From a checkpoint of a small multi-label audio tagger: activation hardswish, soap at rate 0.0018.
Rows from block 2 of a small multi-label audio tagger, named by matrix and row number. Each number is 500 + 25 x the weight over its row's rms, rounded and kept within 0 to 999. All counts start at 0. Numbers have three digits each.
After each channel's rows are labels from the 100 clips, of 14976, where the channel reaches its highest value: "responds to" is what is common among them. Only what is clearly more common there than usual is listed. The data: synthesised imitations of 52 everyday sounds, one a clip.
# conv: width-5 conv, stride 2 (model.blocks.2.conv.weight, 288x240x5, each kernel summed), inputs 80-159

conv.190:506488482507466473528491478487475478514456467485498494525529515496474514531484490496498506516449481525495547487547532522494526454496528484489490473529487490550517495522481471509480485484509528482484523465497514524466531520525512533519520487
responds to: reverberation; muffled (low-pass); white noise

conv.51:487498544479475491507513480483520507526535474476545498527522512536491489507475511492515471538481489551508507523504475506504498473472491530482505468510495515479522565530501482495495532495504495477479528512505467494496498523501478478465523447
responds to: text has "noise"; spray hiss

conv.284:498504475506521496505488516511476512504535520491491474464516520472508520480500502517514460482518487529514562497487481466526528474521516520518506510498474518495459512488509478474498457458502492561459464525516505520486491512514515522480482513
responds to: text has "noise"; machines and effects; rumble; explosion

conv.183:520543525514520503555474493504520473498520512493468487521517493489495518480544508493494492469526501512487502531502500496508485524534457478498537525490538505550469507513530532509504504489507518468512475458492500518552505467468509462460498462
responds to: mains hum

conv.287:484492492454502485476474520449467519518538495508496505495450469516491494519502482478517492523476532454484488455461489491497505509510530526467490507481521496517484510485459488496499506517497492537518484502509493460543481533510489494502453537
responds to: reverberation; text has "room"; text has "reverberant"

conv.234:520488511470520480500473493516522481470508509505494536481466492492526534508536486508493493507460513477467488535486529486526489493552514504479537495434482467500506504523504478474463467486503519503497486492488545485490481492523492459503516525
responds to: mains hum

conv.43:461521477460502477512525518472484500530520468450458489538514512499492495480463499492490504502451470490475522482462471499514510482487481469491481486489467516483479497513532523532491509550522489458493508515547535495536487485525522498511515479
responds to: nature; wind

conv.272:525545462489488467535550467504469493526526519522479502507520487465483507534534469536507533497515514492485503499474493517468534488537485476513517556512549523481492508518543506468489487524483477479501463465505466538466503538472479477465516518
responds to: knocking; church bell

conv.142:512435504475502501489506544509511508471546496482511532468499552513495520521512509542510525533509494509526491496497567496528492462483536539505508473507513480490478469526470505440508477504491552493507548504469508484484468508529484522529495508
responds to: text has "noise"; people; chatter

conv.86:504473481502489489476582491482486448486473502492502487498518507508527453507527490485552464518491493479474480522457486499520494505531482521523417482493463513511472497455529516490535454538463461492473504481543485523528543537530521445519489481
responds to: people; chatter

conv.265:495528533498498519481493520486509533538509528507483502519455523504569511479478541490507498501484496497511517481518530513521501523497460540490555493502507491458509533495475507490470501498471509522499437485501523479514495489529490514494514564
responds to: nature; water drop

conv.116:532516501516491498498487531523482537508500516556512494480514472536486480509501522526496500493535491477487559504533482497506519471439549493488456543484463502529484492476484534535514483508493487535473493493450520536500476479531471495503485479
responds to: machines and effects; explosion

conv.101:501481486486494458480506487551519466486490472487509545486506530459515485488467504457501492489521453521489476529493474497486498552493481469510441532522496491461512517499486498500483519510529490483495503463517476490477509527474528517503494495
responds to: mooing; animals

conv.187:489524486495497507509513489516510531499514503490513486477490478500504480439528483467498493504467506543480476507477472508495481441547536493533496483494518500528502481526483504491468513505495488488534533477529503459504474482541537520524511490
responds to: white noise

conv.85:463499533516447472511497513471566519500480528469476503495519494450528510482515492512467490503460507474489499483516501488510543485496530474506512502532520497554507523502493534520537496474496530482532489511500537489524488529495519484476504508
responds to: people; crying baby

conv.165:489504535502535474512478494514482462501531488515500519514516496464484532546490483526486453500500462516528434518490477507496539490522538520473483510484480495481500488504499482544493492519493513545499482515532493516497491491456494552482468481
responds to: pink noise

conv.163:490529508520486474524459513515489521506480503499508531543532456476491501494509560535532458460491454491501537459511480504463518544502432482499512491509482473501486458517542492509526512524545528543495493488509495478466531476518478505459505499
responds to: car horn; engine

conv.57:520510509488503476488481533458510509487496501496453490508539554489490540485467484495463504521496503503480496506562504527487498485566481509468487511512459478501516479558500494489497480557500488482532473524508529435528505476508503515542475518
responds to: signals

conv.54:502515517497496477520523493509446529488457536475512498469494516511458480480498495514527524518515542507542487486525500512480538501488447504511517522522454518515479479489522508473485483525504501513518500561512494474511529496524461525512485504
responds to: signals; phone ringing

conv.219:493488516458487545482483488478516473507493495541493512480492529511485485494496545475476500507564520486526520503476520468525484480514623515478494506471502489497527473510480511499512466457511502532515521454504497546512526534496528503467518491
responds to: rumble; pink noise

conv.279:513510443480482524464542467504466538472460548448526500496535494508512442501514493521500516523502470530505520473520488544509478466487525492479517479496486490489475513500516485491524488473536517493465466448472510466492473491537479482489492464
responds to: mains hum; thin (high-pass); muffled (low-pass)

conv.154:517497478474480535502499497484442496537529506485522525482514488483513533546466486472504452551519480548559453497506480500498494572543480524490511473484486480476515520513469470507528490486471506500475487493508489487494499444487510510492511474
responds to: pink noise

conv.79:491481538525519533513522501514525506493483487518526507503490497504546482484488514491531543475469509495508462454516515530519467506486537484475441479467539515522480503505484514503528531496480500477472504492503533492531473542533507496469487563
responds to: people; chatter

conv.63:512529526511505488499512527488473479560504580518459486466511508509472477503493498556522509537454494465490522483455499496490483559524511536471489512468524506515497502516492474520533534502510516486505480487451508476495459501505527482481541502
responds to: mains hum

conv.17:475508540515522556526488517464539494481490474508544478535521492441496481500474478483497491550527502504473522485493505513513510504505519504503507535532512495484537467464492515482478541533498462474481521469509474462438493505538509540490456534
responds to: rumble

conv.273:506530552479504488509539515506511495500500453501479493543503498496511502467487497489509480509586468499483484478494486498522488523504481522468583515506510485457482498493446486520452519545522527481509499518491500486488576550476521530493501580
responds to: people; speech

conv.27:496507482490482485525497504535480504480492514496433481510495509473520461497497522523504541512489473521485514504500499481499503501479451509497469482502507476548521490523524509503521476479516519487484487496500485524488481572542410536531500499
responds to: signals; siren; phone ringing

conv.99:521491527535549517458537511505480539492515505523475497497496522525510493524490475539518506441535498468461468506490492503560474514505494472528458518535489497467569516495512520491483453467490509499487505510488503529482503503472515482502536506
responds to: thin (high-pass); nature; mains hum

conv.202:521523489454474509482524523493512495500491554522501498492454484501508501544537527560505542505506525507484491464527538478495493502524466483543557488452461488515463480480496511491508485522492501484476531464486485490518466516443496477531450504
responds to: mains hum; footsteps; hammering

conv.160:453472491460507472455492483514469489495494486503526500479533509515509502516428481485492486530522512523502444487508498501547486479525600508534507491469512513475495477503493471490499529501509525505528507474517482484490484505542509493478527500
responds to: rumble

conv.138:467496540519532507508502526480446484511501486527481503447515504476494528496496499483481492450481529526499496523511474496480486483556547492483537499465496455503473504497471446513497552489491491495509460537508517458505478465484456517483494537
responds to: nature; water drop

conv.135:495508507503546457477507499478494481476485457530483503492514508502527455501496481516545515512490465521536522505531475515511498482508534479486481501499547526503515517487486505482512548487496493503546529523511516479498499518498537526484489560
responds to: people

conv.39:498474520485502476524469506521530523494492511487512498539521489478495498522474515560521478465463470480485463512528517481484525533461523480483503514556511493459514485512516511511493503495501490482482569477481516504485510453544517482523534503
responds to: mooing; animals

conv.232:499490516504456500527515476474502454505532510524493493506531517525489516449528512495481534527522518472525521505496487524451484476533507528467514491495519477492494446488526516520537464516490512499473532506485503465534460503491478520509512556
responds to: nature; pink noise; rumble

conv.1:440491503488527517492485522504485546474436471506506488515508463506483535503543496509473429452477492503454504501526519470443545526476529500491502519561497485465536507512491537508483506490509476512497493469429487518508506517511519469487545492
responds to: thin (high-pass); people

conv.103:460484523534517463473464549465481543461518505506479494492481450475496472570530472476490496471504511512489482497500538489495507456501503476479524490503503531533493526573468497531520489529495521528485518569485523451504550487511553534492519529
responds to: household; animals; doorbell

conv.129:463505484470485515477504502474505507483517488508500515485496465521484535477478452486459528494489491495532506474548504514512541492491506538453502533465418507490482478472492494504502471552502485487560508508499515509544501553547484486526483471
responds to: people; laughter

conv.76:478518504495522488497469483500502497502527528482506518493505501521535508534469495502473496458458438475502457520517508493480476517527520493472489509495484464525494519464499520496503523508479468477455492479530486512517548505516564478488493519
responds to: signals; beeping

conv.52:489497473489488469476497509476490492548495490496525508480491518503494543506527519459492499512485485464504529522503476519489503535519488514501473548494516515495518475477553505521486518506473497485499483493491521475499507476497521543521518484
responds to: reverberation; text has "reverberant"; animals; meowing

conv.186:456531505501485504540522516480497495474483522519476489510512508434504534484543504468502495469517470462488504507543469529510521474461420504499459508498518500548491522492480514509498482479503491534513500503496484506491517500512511466494483520
responds to: car horn; crying baby

conv.120:529484478474471480479482484476512518506493524491525517545529490429506493484472510493481525526480490482526489495506519540501532493521484467491466436526483493575529486473447475490482511460497519518489493486504444495519500538480483504479471487
responds to: nature; rain; signals

conv.166:518551495507471494508447539495530496516530510537491477529500488540495540498479477497487518496559485496502472490519481481487486496524488495478487458505548498511508490496478492492524486476502514527523468481507484500551496482460504495500524523
responds to: rumble; muffled (low-pass)

conv.84:513449526502471471490522472523498538463470475459520491498482507522496523505466490506505458509470502532501503456493481500507490522529552461457509505534515469488527485529523483483480496507518467486474498515490474512498524524550506492492527513
responds to: household; coin spinning

conv.0:496509526462499449537486507497483518527505512474463489549461513494498508524507464541490530462474502524480486497475512479520476494477521508482482536487514512473474484511518517478488502526509517480485478504486509498518484532533457440475532471
responds to: reverberation; text has "room"; text has "reverberant"; household

conv.179:486522544536514500513498490485551516495510485526467520485502495448510477513476489524600497503550503498468509469466513462500503488481524505510466482538527505500528457520512489502530531458538510506500484496489503496504523526505530511497492513
responds to: white noise; spray hiss

conv.218:467493509473519504487480520473463517467505473510521495465500478461527495524511472494490481489522477533493528491516515508499481471564542498495526491548529489481493478513485469491503525487506509513491528432474510518482509478478510530453523495
responds to: white noise; thin (high-pass)

conv.64:497481458484497477507505511536487503504488515506545544497509484485519491501453498456502498535475508457533509488446501491490528504554532539490530468559493508458491482503504487505547483524504500523474500540505498457490505524530500520525485505
responds to: white noise

conv.127:527481454507482512494510516475493508557484501481530522479488462502480463475496505497487473480463515509475491456493525465477548525446514515491523492466463453473532516538463470500510547458487487569482473516527495477511484477513481533472490489
responds to: machines and effects; sawing

conv.153:542555445505485503552511463491465498474488497510475499522522491516462476499501462488523506537513513540537500539491486500511498498482515505542475506485486480514475498466507476478475541476510499518470506520520486550505460480521475498520489482
responds to: nature; muffled (low-pass)

conv.228:498495501534496521491494474496483525499489475499526497505528516475502486548508521444508519498499544498485469478512542478498527425506494492518473475488476493541543458513541493555497561527466510508522521472557495478507517543509517485498464492
responds to: signals; white noise; beeping

conv.68:481501516487487486483500486529470479510517484482481507550495525545535482485543497510509490503471506501463480514482507500506493469525505521476530523532479522499494516506475479527511511553469521491509507485506526499535479508510493475527504514
responds to: rumble; nature

conv.34:533486503472460551450505474471468539527517528532490500507505490533476526490495529504495487492519499460529523508546488527463487499473487493472458514496449476441474462520506508495488501520468521512484497519467489491518478512538484469539455525
responds to: mains hum; thin (high-pass)

conv.161:488491519511487467505500525498482503523496477484509515503534471517492498539511510548508480559523496509472505479488469506457482465517563515535496489471519473463498482497525468466495499474520480490521515557480481502489526490455503523503481472
responds to: text has "noise"; clipping; text has "clipped"

conv.169:448436513492502500500524524460461517490501510490502500509523530508482482480477530479472504511497484512537494485534520517495480471474463491515459500528464464467522541510473533506500494524517476492499481518515486488502456492552461504527486520
responds to: reverberation; text has "reverberant"; vacuum cleaner